python train.py --train_examples=36250 --conditioning="none" --norm="rmsnorm" --hidden_act="gelu" --head_dim=64 --qk_norm=true --patch_size=[6, 6] --width=128 --shampoo_beta=0.999 --precondition_frequency=16 --max_precond_dim=1536 --max_steps=14700 --epochs=51.9 --lr_schedule="poly" --final_lr_fraction=0.05
Rows from block 4 of a small image flow-matching model, named by matrix and row number. Rows with one number belong to one neuron. Each number is 128 + 24 x the weight over its row's rms, rounded and kept within 0 to 255. All counts start at 0.
Before each neuron's rows are labels from the 100 images, of 14976 (inputs lightly noised), where the neuron reaches its highest value: "responds to" is what is common among them; "peak on" is the class under the peak. Only what is clearly more common there than usual is listed. The data: rendered landscapes of hills, water and sky.
# fc1: MLP up (model.blocks.4.mlp.fc1.weight, 768x128), inputs 0-127
# fc2: MLP down (model.blocks.4.mlp.fc2.weight, 128x768, transposed), outputs 0-127

responds to: sun or moon in view; sunset
peak on: sky
fc1.499 [169  94 128  61 128 128 106 128 128 128 128 147 128 128 128  97 128 124 128  80 128 128 128 128 128 128 128 128 103  76  92 128 128 206 128 171 128 128 128 128 128 128 128 156 128 137 104 128 128 128  85 128  79 128  94 143 128 128 117 128 116 128 128 109 153 116 205  87  61 148 128 128 128 114 128 128 169 128 128 128 147 128 163 128 169 158 128 128 128 157 128 100  90 119 107 128 156 128 128 128 128 128 128  35 128 128 128 155 128  87 128 128 128 128 128 128 144 156 158 194 128 128 128 155 113 134 128 123]
fc2.499 [ 80 215 110 128 128 138 156 128 128 106 128 136 128 184 128 141 147 128 218 128 128 123 128 128 128 128 154 128  95 101 128 128 100 169 145 128 128 128 128 128 136 170 128 183 128 128 125 128 128 128 135 128 128 128 128  61 232 128 128 128 106 121 128  93 128 128 186 128 128 128 115 128 128 128 128 128 153 180 146 128 128 128 128 128  92 128 162  73 128 128 128 100 128 128 128 128 128 128 128 128 128 128 128 100 107 128 128 128 165 101 107 128 128 134 128 128 162 106 152 128 128 128 128 127 111 128  70 128]

responds to: noon; clouds
peak on: sky
fc1.339 [186  95 128  98 128 124  62  92 128 128  95 166 134 160 128  95 128 128 128 158 110 101 128 128 128 128 150 133 128 128 117 128 160 128 128 128  70 133 128 128 128 128 128  83 128  98  77 128 128 128 164 152  93 128 128 147 108 153 128 128 128 128 107 128 155 167  92 149 128 128 128 128 112  82 128 157 128 128 128 163 128 102 128 119 102 128 150 128 108 158 128  76 108 128 128 128 113 128 128 183 206  74 167 149 128 128 128  96 128  93 128 161  83 128 128 103 128 128 185 128 128 151 113 163 128 146 128 128]
fc2.339 [128 114 115 133 115 108  94 133 128 140 195 128 161 128 128 128 128 128 128 133 150 128 128 137 171 135 128  90 128 220 186 128 133 123 132 128 128 117 128 128 128 107 164 128 128 128 175 128 128 145  91 128 165 108 128 128 108 123 128 122 121 157  98 128 159 128  99 128 173 149  90 128 103 128 128 128 128 128 128 128  95 128 128  52 222 121 128 138 128 138 128 128 113 128 128 128 128 128 126 176 128 182 128 130 128 128 128 128 128 142 128 128 124 117 179 120 128 128  96 128 128 135 128 185 128 200 128 128]

responds to: sun or moon in view; sunset
peak on: sky
fc1.611 [128 110 128  87 144 128 191 146 128 128 128 174 128 128  91 128 149 135 160 155  99 128 147 128 147 128 156 188 171 128 144  81 128  99 128 108 128 128 185 132 128 108 128 159 164 128  86 145 128 146 128  99 153 128 128  92 144 117 128 128 107 128 128 163 128 128 115 186  98 128 128  90 128 128 128 126 128 128 128 137 128 128  91 159 128 103 128 128 128 128 110 151 128 128 113 100  82 128 105 128  86 112 180  50  95 128 128 128 128 128 128 128 106 128 128 128  98  81 128 128 128 128 109 128 138 128 128 212]
fc2.611 [128 212 128 128 100 128 128 128 118  99 128 137 128 128 112 128 128  86 128 105 128 128 167 161 168 128 128 115 128 138  82 128 128 128 128 128  97 135 128 106 103  94 167 128  91 128 130 128 127 128  89 128 128 128 112 110 159 128  73 121  81  66 128  79 128 128 128 100 128 128 128 195 188 109 128 128 128 128 197 103 128 128 128 136  72 133 170 128  80 176 128 129 128 128 128 112 128 125  91 115 128 128 128  76 128 128 128 146 128 164 128 134 128 128 169 128 128 128 172 135 142 128 128 128 153 136 128 128]

responds to: sun or moon in view; snowy peaks
peak on: steep ground
fc1.57 [ 99 127  94 128 128 128 128 139 174 176 128 101 128 168 128 171 128 175 128 128 142 128 108 166 128 122 128 128 101 175 128 146 166 128 128 128 128 128 128 153 128 128 128  98 128  98 128 128 104  91 177 128 128 140 128 128 128 128 128 128 187 128  87 173  95 121  85 108 128 155 110 128 128 128 128 128 128 128 128 147 163 128 128  90  92 159 128 128 128  50 128 128 151 128 173 128 128 119 128 128 128 109  95 128  91 141 128 147 176 101 128 112 103 128 128 128 128 189  64 168 128 128 142 128 151 128  66 128]
fc2.57 [177 108 128 103 128  80 128 128 128  58 201 106 128 139 128 128 128 149 128 128 128 128 128 128 128 135 105 105  79 128 169 146 128 147 128 128 128  76  56 128 128 129 132 128 128 128 105 128 128 114 176 128 128 113 200 128 128 177 155 127 128 128 128 128 128 128 128 128 128 128 127 104 128 176 128 161 128 128 128 128 128 147 128 128 128 140 128 128 128 128  81  87 128 128 128 128 128 159 154 128 128 174 128 177 128 128 128 128 128 125 165 185 149 128  69  94 126 128 128 128 128 150 128 146 128 128  46 128]

responds to: sunset; red mesas
peak on: gentle ground
fc1.182 [128 128 118 114 128 128 128 128 172 128 143 128 160 128 128 106 128 128  79 128 150 128  92 128 128 128 122 146 114 128 106 128 173 128 138 128 110 128 128 115 119 128 161 128 128 152  44 128 128 128 164 128 128 128 163 152 128 128 128 104 128  94 107 143  84 128  88 128 178 128 128  90 179 114 128 192 179 128 167 154 128  93 165 128 128 160 103 106  45 141 192 128 102 128 128  93 128  93  98 142 128 128 128 128 128  97 151 161 128 175 128 128 128  89 128 112 152 147 142 124 128 128 128 128 128 156 128 128]
fc2.182 [128 103 106 128 110 182 156 128 106 128 128 128 142 128  87 128 128 128 181 186 128 128 128 128 147 128 128  72 109 128  91 128 128 138  97 115  73 146 154 128 119 128 128 176 128 167 181 104 128 128 128 128 170 128 113 213 139 128 146 146 128 109 128 126  83 103 126 134  90 128 128 149 187 128 120  79 151 128 107 133 106 107  80 128  78 128 103 128 131 101 109 128 107 128 128  96  84 157 150 179 128 149 128 128 128 128 128 170 114 101 128 128 124 103 116 102 140 116 128 129 128 128 128 122 128 156 128 128]

responds to: sun or moon in view; sunset
peak on: sky
fc1.765 [128 128 171 128 128 128 128 100 116 128 128 125 128 128 128 150 141 144 142 128 106 145 128 118  98 128 160 128 111  97 162 101 128 128  92 105 161 113 128 128 152 108  84 162 128 128 128 128 128 128  96  52 141 148 128 128 200 128 108 128 128 167 148 163 128 105  59 136  74 128 104 128 122 128  96 128 128 170 165  97 128 128 128 128 128 128 128 147 156 128 144 100 109 128 128 101 128 128 128 128 110 145 106  34 128  50 141 128 128 104 128 110 139 128 128 128 141 106 128  94 169 113 114 156 145 127 158 128]
fc2.765 [128 118 191 128 128 128 128 119 128 128 128  83 161 101 128 119  73 107 128  87  88 161 199 139 128 128 147 112 128 102 116 128 136 128 128 128 103 148 128 128 103 103 174 114 128 136 112  96 139 128 128 102  93 128 150 143  67 128 158 116 127  90 128 128 128 128 174 183 128 151 139 128 128  86 110 104  95 156  72 122 128 128 150 141 128 165 129 128 128  83 128 107  92 150 128 128 119 153 128 165 128 127 103  68 128 123 117 128  86 125 128 138  94 110 128 108 112 128 102 148 148 118 111 121 129 125 194 129]

responds to: clouds; noon
peak on: sky
fc1.274 [105 107 128 119 117 157 111  84 157 150 164 128 128 128 128 144 128 161 145 128 122 128 177 128 128 128 128 128 146 156 128 128 172 128 128 156  88 128 164 128 120 128 128 109  72 128 108 157 104 128 136  82  73 128 128 176 128 128 151 128 128 128 128 128 128  93  92 128 153 128 184 168 128 128 128 128 141 128 128 151  94 128 128 129 128 128 128 128 103 161 128 128 150 128 128 171  86 111 128 152 198  65 128 125  96 160 143  61  97 128 128 180 128 167  95 137 128 136 128 150 128 128 149  73 128 113 128 128]
fc2.274 [128 128 128 128 128 178 109  86  86  88 148  94 128 126 140 177 172 135  90 128 128 155 128 128 128 120 128 128 173 128  87 128 128  95 145 128 121 135 128 128 128 102 128 128 223  85 128 128 128 128 145 180 137 128  83 176 164 149 128 128 164 128 128 128  74 131 179 128 128  69 115 119 128 128 128 128 128 128 156 183 128 128 123 128  99 128 140 128 128 128 128 128 128 128 128 128 103 128 128 136 128  98 128 201 128 161 128 128 128 128 128 128 167 128 138 122 128 128 128 155 128 128  97  94 133  86  87 128]

responds to: purple alien crags
peak on: steep ground
fc1.286 [159 128 128 131 118 128 196 128 171  89 138 166 128 128 144  97  90 154 128 128 128  92 103 128 111 128 128 146 128 172 128 100 128 133 128 128 128 128 165 128 128 128 128 128 140 128  93 128 128 147 108 136 128 100 128 105 114 148 165 128 128 128 128  93 128 128 128 170 111 138 128 128 128 173 128 128 128 104 128 172 128 128 128 158 161 128 128 128 128 186  46 128 128 128 128  93 104 128 160  96 157  89 128  81  87 170  88 128  72 128 128 128 128 148 128  92 128 128 129 183 105 128 128  86 128 147  70 111]
fc2.286 [ 98 128  75 128 200 128 128 128 128 159 108 128 128  99 113 128 111 128 128 168 128 132 128 128 128 131 128 128 142 128 128  91 128 157 127 128 103 128 128 128 128 128 112 177 124 128 128 128 128 113 128 128 153 149 128  89 128 128 151 143 148 130 128 128 128 128 197 128 177 128 128 170 128  80 108  89 128 128 128 128 152 128  98 140 128  93 128  68  63 134  91 128 128 114 128 128 128 128 128 137 140 144 114 164 128 157 128 161 146 128 107 128 128 128 128 135  40  64 128 128 128 128 128  82 128 155  56  97]

responds to: noon; water
peak on: water
fc1.699 [156 101 122 106 146  85 139 138 129 114 160 150 148 147 116 188 148 126 136 128 150  39 154 128 128 152 128 152 109 128 128 128 123 152 128 102  82 154 114 128 114 108 139 144 128 128 103 144 106 120 128 128 139 152 136 128 106 154 114  98 120 113 121 128 128 139  97  88 165 160 128 105 128 111 160 164 165 128 141 178  84  56 109 128 128 141 143 106 128  61 113 128 119 128 128 127  94  99 106  88 149 136 128 120 110  99 145 158 112 128 161 140 150 128 128  85 128 143 174 117 128 128 104 128 156 176 128 128]
fc2.699 [119 142 128 153 128  92 128 132 128 128 128 166 128 144 128  98  56 128 128 148 158  20  86 144 128 144 128 137 128 128 128 109 181 112 128 151 181 117 143 143 138 154 104 142 128 144 111 122 119 116  98 113 128 156 113 128  52 165 158 150 128 136 128 117 128 120 128 132 141  99 128 128 128 124 133 163 124 105 128 161 168  96 112 128 128 128 136 118 131 172 151 138 128 149 142 128 128 146 136  94 128 157 125  58 154  92 116 136  95 143  99 128 145 128 154 128 137 128 183 154 147 128 102 128 125 116 128 128]

responds to: sunset
peak on: sky
fc1.508 [144 128 128 128 128 121 175 128 221 128 128 128 128 128 101  76 172 161  80 166 128 128 128  98 120 165 137 128  85 128 128 125 106 163 147 128 128 128 141 128 128 128 155 133  97 128  95 128 165 128 128 143 102 128 128 211  85 128 128 128  91 128 157 128  85 128  77 128 128 107 128 128 128 128 128 128 167  69 128 128 128  84 169 128 128 128 128 128 128 128  96 128 128 128 104  88 128 161 128 128  86 128 144 128 128 128 128 153 128 128 128 128 128 128 128 128 128  89 175 100 128 151 128 128 128 128 184  92]
fc2.508 [128 128 128 113  55 128 133 128  23 128 153 149  76 115 188 176 128 128 156 128 128 128 113  82 124 154 104 128 101 130 114 110 113 159 131  82 112 128 118 128 128 128 128 128 202 128 144 181 128 138 128 154 188 128 128 203  86 128 128 128 128 128 128 134 104 128 128 128 128 128 137 128 128 128 128 128 114 128  93 128 128 128 118 153  86 159 128 128 128 163 128 128 128  92 128 128 128 128 133 128 128 128 128  94 128 128 128 128 128 128 157 100 104 128 102 128 128 131 128 128 128 156 124 143 135  99 189 128]

responds to: purple alien crags
peak on: steep ground
fc1.743 [176 128 128 111 158 118 128 115 147 147 128 134 128 128 155 128  72  75 128 128 145 138 100 135 128  70 128 128 112 128 128 148 128 128 100 128 128 116 128 118 128 138 128 128 107 128 155 128 124 165 116 128 132 128 128 155 148 128 162 128 128  82 146 104 176 180 128 128 128 128 162 128 128 128 170 128 180 111 112 128 128  83 128 174 128 114 128 130 128  91 109 169 128 128 128 171 154 128 128 128 159 128 159 149 128 172  75  67  77 128 147 149 128 162 128 168 173 116 128 171 128 132 147 157 128  99  67 128]
fc2.743 [ 71 110 128 183 145 128 102 130 128 128 128 128 128 101  99 128 171 128 128 139 128 128 128 103 128 128 132 128 128  95 128 115 124 128 128 108 128 128 148  97 131 128 128 128 128 128 144 123 128 147 108 128 128 128 151 166 171 128  61 128 128 166 128 128 160 128 189  78 128 128 137  83 140 128 128 114 128 128 128 152 124  67 115 128 125 138 112 133 128 194  97 145 128 128 121 156 128  79  86 128  57  56 128 110 159 190 128 128 155 128 128 150 128 125 128 156 128 165 142  93 122 128 128 152 118 128  84 128]

responds to: sunset; sun or moon in view
peak on: sky
fc1.602 [128 128 128 128 127 128 170 101 128 128 128 128 124 128 128 120 128 128 119  76 128  99 134 128 112 145 127 175 128  59 128 128 128  67  74 128 128 128 128 128 128 134 128 128  86 128 128 149 128 147 123 128  67 187 128 128 100 151 132 128 127 149 128 150 128 178 128 160 128 128 128 128 128 128 128  53  70 128 152 128 128 128 140 128 128 128 150 151 171 128 179 128 128 128  84 128 117  81 163 106  92 165 128  71 128 123 119 143 112 109 128 128 128  77 135 128 154  95 155 128 128 128  89 165 128  85 128 128]
fc2.602 [147 128  89 128 115 128 115 102 129 128 128 128  83 128 128 135 117 118  88 128 128 128 128 138 128 174 128 137 128 110 128 128 167  85 144 145 119 128 160 109 128 128 128 128 183 128 124 149 128 128  95 128 174  98 128 128 128 143 128 128 128 128 128 128  71 136 104 128 105 128 109 157 165 156  70 127 128 128  87 110 148 163 128 115 213 128 185 173 120 128 111 218 128 170 149 128 128 128 128 132 185 128 133 105 128 128  70 123 120 128 128 128 128 128 154 109 171 116 128 128 128 128 155 172 128 128 128 128]

responds to: noon; desert dunes; red mesas
peak on: gentle ground
fc1.281 [128 128 128 128 128  93 128 165 128 128 128 128 128 128 102 105 147 128 161 128 128  92 128 128 170 128 128 128 128  99  97 128 128  57  99 128 128  45 128 128 128 128 128  87 128  66 161 181 106 128 128 128  75 128 128 128 128 128 128 128 128 128 128 128 199 128 128 148 128 128 128 128 128 128 128 158 128 128 132 128 128 128   9 128 128 128 128 128 128 128 128 128 128 128 128 128  69  92  75 128 192 128 128 128 128 128 128  70 130 128 146  93 128 128 128 122 128 128 128 128 128 128 128 156 128 128 128 108]
fc2.281 [ 64  80 128 166 128 128 126 165 128 128 151 117 128 128 111 156 128 153 136 128 128 108 148 126 155 152 128 128 128 104 128 128 127 103 183 151 128 103 128  85 128 128  79 177  94 128  75 153 128 128 103 142 140 128 128 128 128 128 128  99 128 128 153 128 216 128 128 128 158 128 131 128 128 182  93 128 152  91 200 126 128 128 195 128 128 128 128 165 128 117 111  85 104 128 118 107 128 128 128 119 173 181 128 128 128 128 128  73 128 128 113 128 128 107 116 137 108 139 128 128 128 118 128 144 128 172 128 128]

responds to: sunset; terraced slopes
peak on: water
fc1.305 [125 116  76 128 128 128  90 128 160 111 116 128 117 128 164  91  97 128 223 128 128 124 166 128 128 146 128 128 161 128 145 128 128 128 101 128 128  94 170 105 128 128 128 128 132 171 128 100 162 193 128 128 128 100 106 128  86 116 128 128 128  85 112  90 120 128 163 128 176 136 111 145 132 125 182  93 128 128 133 128 126 108 128 153 128 156  89 128 108  97 100 130 128 102 128 116 128 146 128 128 128 164 169 109 149 182 128  91 142 168 158 173 128 138 128 128 128 137 128 170 122 145 119 128 128 128  76 143]
fc2.305 [128 128 163 144 185 128 131 128 194 128 128 128 128 128 111 155 135 154  62 135 128 128 145 111 128  95 107 132 128  64 147 128 110 128 158 112 128 128 157 117 128 128 128 128 130 128  66  88 128 128 128 135 128 128 101 117 128 128 128 128 128 128 128 128  83 124 128 128 128  53 128  97 128 143 128 154 154 128  90 149 128  91  93 138 177 163  72 128 156 128 128 128 128 128 128 166 128 128 128 140 128  89 102 128 128 128 128  93 187 101 141 128 153 128 128 143 165 128 128 128 134 128 156 117 175  88  61 128]

responds to: noon; snowy peaks
peak on: snow
fc1.692 [ 93 108 128 128 128 119 139 109 128 142 141 128 111 128 109 167  88 161 128 128 114 138 150 148  78  77 128  81 100 151 128 128  89 128 110 112 159  90 128 128 128 110 110 103 171 121 128 202 128 155  97 128  87 128 128 128 150 115 128  89 112 128 114 162 128 128 142 174 172 128 128 128  99 177  87 128 128 116 128 128 128 128 128 128 144  93 133  63 150 128 128  97 128 128 169 128 128 128  95 128  97 128  91 159 157 110 128 125 143 128 146 128 128 134 141 128 151 102  83 171 128 114 128 128 134  75 128 188]
fc2.692 [128 128  73 143 128 128 148  93 128 128 146 128 150 121 106 103 128  95 117 128 128 103 128 128 169  99 128 113 143 135 128 123 128 119 128 142 101 157 156 119 149 156 128  66 153 111 128  55 116 166 109 128  74 121 149 128 128  75 128 128 145 120 171 107 128 121 110 128 163 109 128 115 153 103 128 128 128 141 157 142 137 102 118 159 128 152 122 212 150 161 147 181 128 128 118 123 114 139 176  98 187  94 128 131 111 138  98  92 128 136  87 126 117 128 101 124 118 152 128 107 122 128 107 134 153 149 128  80]

responds to: purple alien crags; noon
peak on: steep ground
fc1.216 [128  95 143  99 165  99 125  97 162 128 128 128  82 145 123 128 140 131 172 176 128 139 131 128 109 112  96 159 128 159 106 108 128  82 128 128 137 128 163 142 170 112 123  84 165 147 128 128 141 128 128 128 111 107 128 106 123 152 122 128 142  63 126 128 133 109 172 134 198 150 117 140 111 128 128  90 128 139 120 144 122 128 128 120 128 147 147 113 108 145 116 153 148 128 128 182  99 150 128 160 128 136  94 147  86 144 183 216 115 148 128 111 128 107 128 111 116 128 128 141 157  89 174 128 153 128 128 144]
fc2.216 [128  95 136 128 128 128 140 128 128 135 122 153 204 156 107  90 159  94 148 128 128 128 126 128 160 139  93 151 128 103 106 141  97 128 128 128 125 128 117 128  76 139 128 128 138  94 140 128 139 128 163 128 128 140 160 134 128 126 144 128 116 161 103  77 108 147 184 128 168 147 128 141 167  87 128 114 115 123 128 103 128 128 139 128 116 128 128 128 128 199 118 110 104 128 141  88 161 128 152  96 174 128 128  77 160 112 140  66 107 128 150 164  99 138 128  98 128 119 175 177 158 150 140 128 155 128 172 117]

responds to: purple alien crags; noon
peak on: steep ground
fc1.366 [128 128 128 128 128 110  73 128 128 128 151 114 128  96 179 128 128 128 128 128  78 158 128 142 128 128 114 128 128 128 111 193 128 106 128 128 128 100 128 128 128 128 116 128 158 128 128 128 128 128 114 128 112 128 128 151 128 128 116  94 162 128 144 128 128 128 162 120  98 160 128 128 128 145  31 143 128 128  77 128 131 128 128 128 116 128 128 160 110 128 179 128  83 128 128 128 147 128 128 128 128  87  88 184 128 139 128  56 128 128 168 189 128 128 128 158 128 157 128 128 112 128 128 195  83  81  90 123]
fc2.366 [128 128 128 191 128 128  84 128  98 128 101 103 128 128  82 128 128 121  76 164 128 120 156 128 128 128 180  88 128 128 128 128 141  72 128 128 166 101 128 128 128 128 128 131  80 128 128 128 128 153 172 128 184 117 128 131 128 139  99 128 128  94 128 128 190 128 128 128 128 198 128 142 162 133  94 128 128  97 128 128 104 160 159  89 181 128  72 128 128 136 128 128  44 128 128 144 128 105 128 128 149 166 128 119 138 115 128 128 137 128 128 128 122 128 128 128  94 128 128 148 128 117  78 128 149  97 107 128]

responds to: sun or moon in view; night; snowy peaks
peak on: snow
fc1.184 [105 128 197 128 128 102 107  83 137 163 107 165 128 149 128 179 189 128 128 128 108 139 128 128 128 101 128 113 128 128 111 118 128 171 128 167  91 128 124 172 128 128 150 128 128 128 128 162 128  85 128 128 128 158 128 182  85 144  80 128 128 128 160 128 113 128 153 109 162 120 128 119 128 157 128 128  98  99 142 128 128 148 128 155 128 117 158 128 104 104 204 128 128 153 101 128 128 104 128 101 154 167 128 123 128  53 128 128 199  91 128 128  96 128 128 128 128 128 128 128 128 123 128 164 107 128 128 128]
fc2.184 [128 128 147 165 156 112 142 192 128 171  96 118 128 152 128 144 119 149 128  80 113 128 159 128 128 101 128 128 113 110 149 128 128 128 101 128 147 159 128 174 128 128 128 134 128 152 133  99 128 111 128  86 105 164 128 128  75 128 188 128 128 128 128 154 128 128  69 192 135 157 128 128 128 101 143 142 128 128 159 128 128 160 128 128 128 133 128 117 149 128 160 128 128 139 128  86 128 128 110 124 128 166 128 128 101  42 108 154  64 127 128 126 107 128 128 128 143 128  91 101 141 128 128 104 103 153 202 128]

responds to: noon; terraced slopes
peak on: gentle ground
fc1.368 [128 128 128 128 128 128 148 100 145 165 110 103 103 112 148  82 118 128 107 128 128 173 128 128 128  61 128  99  95 167 128 128  95 102 128 128 165  90 158 128 128 128 114 113 128 113 155 147 128 137  83 137 118 128 107 128 127 139 157 146 127 128 128 122 128 131 152 189 128 105 128 152 128 161  91 111 101 116 111 128 152 174 122 128 176 108 106 128 139 155 128 128 152 128 161 128 143 162 128 128 128 128 104 180 137 173 106 111 154 154 128 146  96 112 128 162 156 132  62 176 126 136 165 128  80  89  92  96]
fc2.368 [128 120 143 128 157 152 128 128 128 128 148 101 128  88 128 109 128 128 128 128 115 218  75 128 126 106 128 128 128  76 128 128 152 156 128 128 128 121 128 171 160 162 103 128 128 128 128 115 108 109 150 128 127 133 128 128 128 147 121 150 152 134 128 127 128 128 172  73 118 152 118  95 128 128 101 128 128 128 128 149 108 170 128 128 147 117 115 128  91  57 115 108 128  90  89 155 111 100 119 171 128 128 112 206 120 128 157 122 139 128 128 128 107 138  74 128 104 104  47 126 128 128 148 128 100 128  94 127]

responds to: sun or moon in view; night
peak on: sky
fc1.565 [ 64  98 140 142 128 128  78 128 117 128 112 128 147 143 147 174 180 158 158  96 113 128 128 109 128 109 107 128 139 128 144 112 159 128  83 146 100 145 117 128 128  98 148 122 116 154 120 145 128  91 128 128 116 128 128 128 136 128 143 128 128 159 128 118  66  64 128 134  70 161 132 117 128 117 128  86 128 128 138 172 113 129 121 153 121 128 147  75 128 156 179 128 114 161 128 128 168 128 111  59 128 128  96 142 128  73 128 169 149 151 148 164 128 128 128 104 128 101 117 128 152 128 117  97 128 166 128 145]
fc2.565 [ 56 110 160 100 118  90 128 128 168 128  83 128 113 128 172 143 104 111 153 128 128 128 104 128 128 122 128 110 128 108 129 128 102 133  97  97  97 128 118 101 118 116 161  93 113 126 113 128 128 138 128 123 113 110 134 128 150 143 128 117  86 141 128 140 237 128 162  67 115 128 128 128 141 128 128  84 111 105 138 108 152 128 134 109 121 128 128 176 149 120 127 148 157 155 128 128 117 127 150 211 167 128 112 112 128 159 128 116 128 149 142  84 125 128 110 111 147 128 157 128 139 128 128 179 144 102 128 117]

responds to: snowy peaks; night
peak on: snow
fc1.426 [140 122 175 128 156 104 157  91 128 153 108 168 167 137 144 200 141 128 128 133 134  95  41 128  99 103 124 128 128 128 128 128 128 161 115 113 128 128 128 128 165 128 128 128 122 128 128 128 128 128 128 128 128 128 196 128 154 128  86  79 117 128 128 128 100 154 128 169 119 159 128 118 158 152 144 125 146 128 118  96 121  97 128 128 141 107 153 128 128  63 165 128 145 128 128 146 128 111 128  69 128 128 128 128 128  66 128 128 112  82 146  91  93 146 128  98 146 168 128 147 148 128 134 153 158 105 120 108]
fc2.426 [128 128 150 128 158 128 128 176 128 162  85 148 164 160 128 108 199 128 128  95 128  59 252 128 128 128 128 128 128 128 134 128 116  81 102 128 169 128 126 128 106 128 128 128 128 128 115  98 128 110 128  83 128 182  93 128 128 128 128 149 128 128 128 138 128 114 128 128 128 128 128 128 128 109 128 128 113 128 128 128 142  75 128 115 128 112  93 128 103 164 128 158 128 128 128 128 128 128 124 103  57  98 128 128 128  70 128 128 128 128 128 128 135 136 155 107 128  77 163 128 128 128 128 107 151 116 128 128]

responds to: snowy peaks; night
peak on: snow
fc1.653 [ 68 128 142 128 128 128 128  88 128 128  91 165  80 128 128 146 100 211 128 128 128 128 128 166  52  92 133 128 128 116 143  74 128 131 103 128 128  82 128 114 128 139 128 128 128 160 128 128 128 128  62 128 144 128 128 128 128 127 128 128 128 190 133 149 128 100 128 163  54 128 113 128 110 196 128 128 112 128 128 128 128 114 128 128 148 128 128 128 177 128 132 176 171 128 128 128 128 128 146  75 128  98 128 128 128 128  93 128 170 128 128 142 110 128  95 107 124 128 162 128 128 143 128 128 128 128 128 128]
fc2.653 [152 128 128 145 155 128 159 128 128 171 117 144 128 128 125 128 128 128 128 128  95 128 102  94 128 128 128 117 140 128 219 128 128 156 159 122 128 128 139 136 152 128  87 128 128 177 128 128 106 158  96  82  90 182 128 128  91 162 129 128 134 117 128 128 128 128 128 128 128 128  80 128 167 128  98 128 128 108 128 164  75 171 128  47 158 128 128 128 128 128 128 128 157 118 128 132 130 128 128 176  60 154 128 164 104 106 128 128 128 128 128 128 128 140 186 143 148 156 128  80 128 128  99 128  89 128 150 128]

responds to: sunset; snowy peaks
peak on: steep ground; snow
fc1.567 [111  78 155 112 166 114 142 128 146 178  85 128 128 128 151 164  86 142 173 107 139 128 128  79 128 136 153 128  74 161 128 128 128  98  71 128 128 128 147 146 128 128  86 154  72 103 172  87 128 105 105  85 153 148 128 128 109 128 128  98 109 128 137 110 128 132 128 122  72 136 128 128 155 128 128 110  88 128 146 137 128 110 120 128 111 156 122 163 149 128 113 128 147  98 128 128 139 125 187 128 184 117 128 151 128 128 142 128 128 128 128 150 128 177 128 128 128 128  90 108 128 110 162 191 128 128 121 108]
fc2.567 [116  82 128 123  98 124 156  83 167 157  90 128 144 140 122 131  77 116 128 111 115 140 126 128 110 180 153 151 128 143 169 115 108 140 101 128 161 116 128 116 117 120 116 151  78 111 128 176 131 139 128 104 165 128 128 120 155 153 128 128 138 136 116 150 128 128 102 104  81 128 111 115 115 186 128 128 112 128 159 128 128 160 167  99  81 128 147 109 128  95 148 147 128 109 191 128 152 128  71 120  97  91 148 102 128 153 101  93 150 108 146 128 106  93 128 126 173 119 128 135 128 136 148  69 108 138 128 147]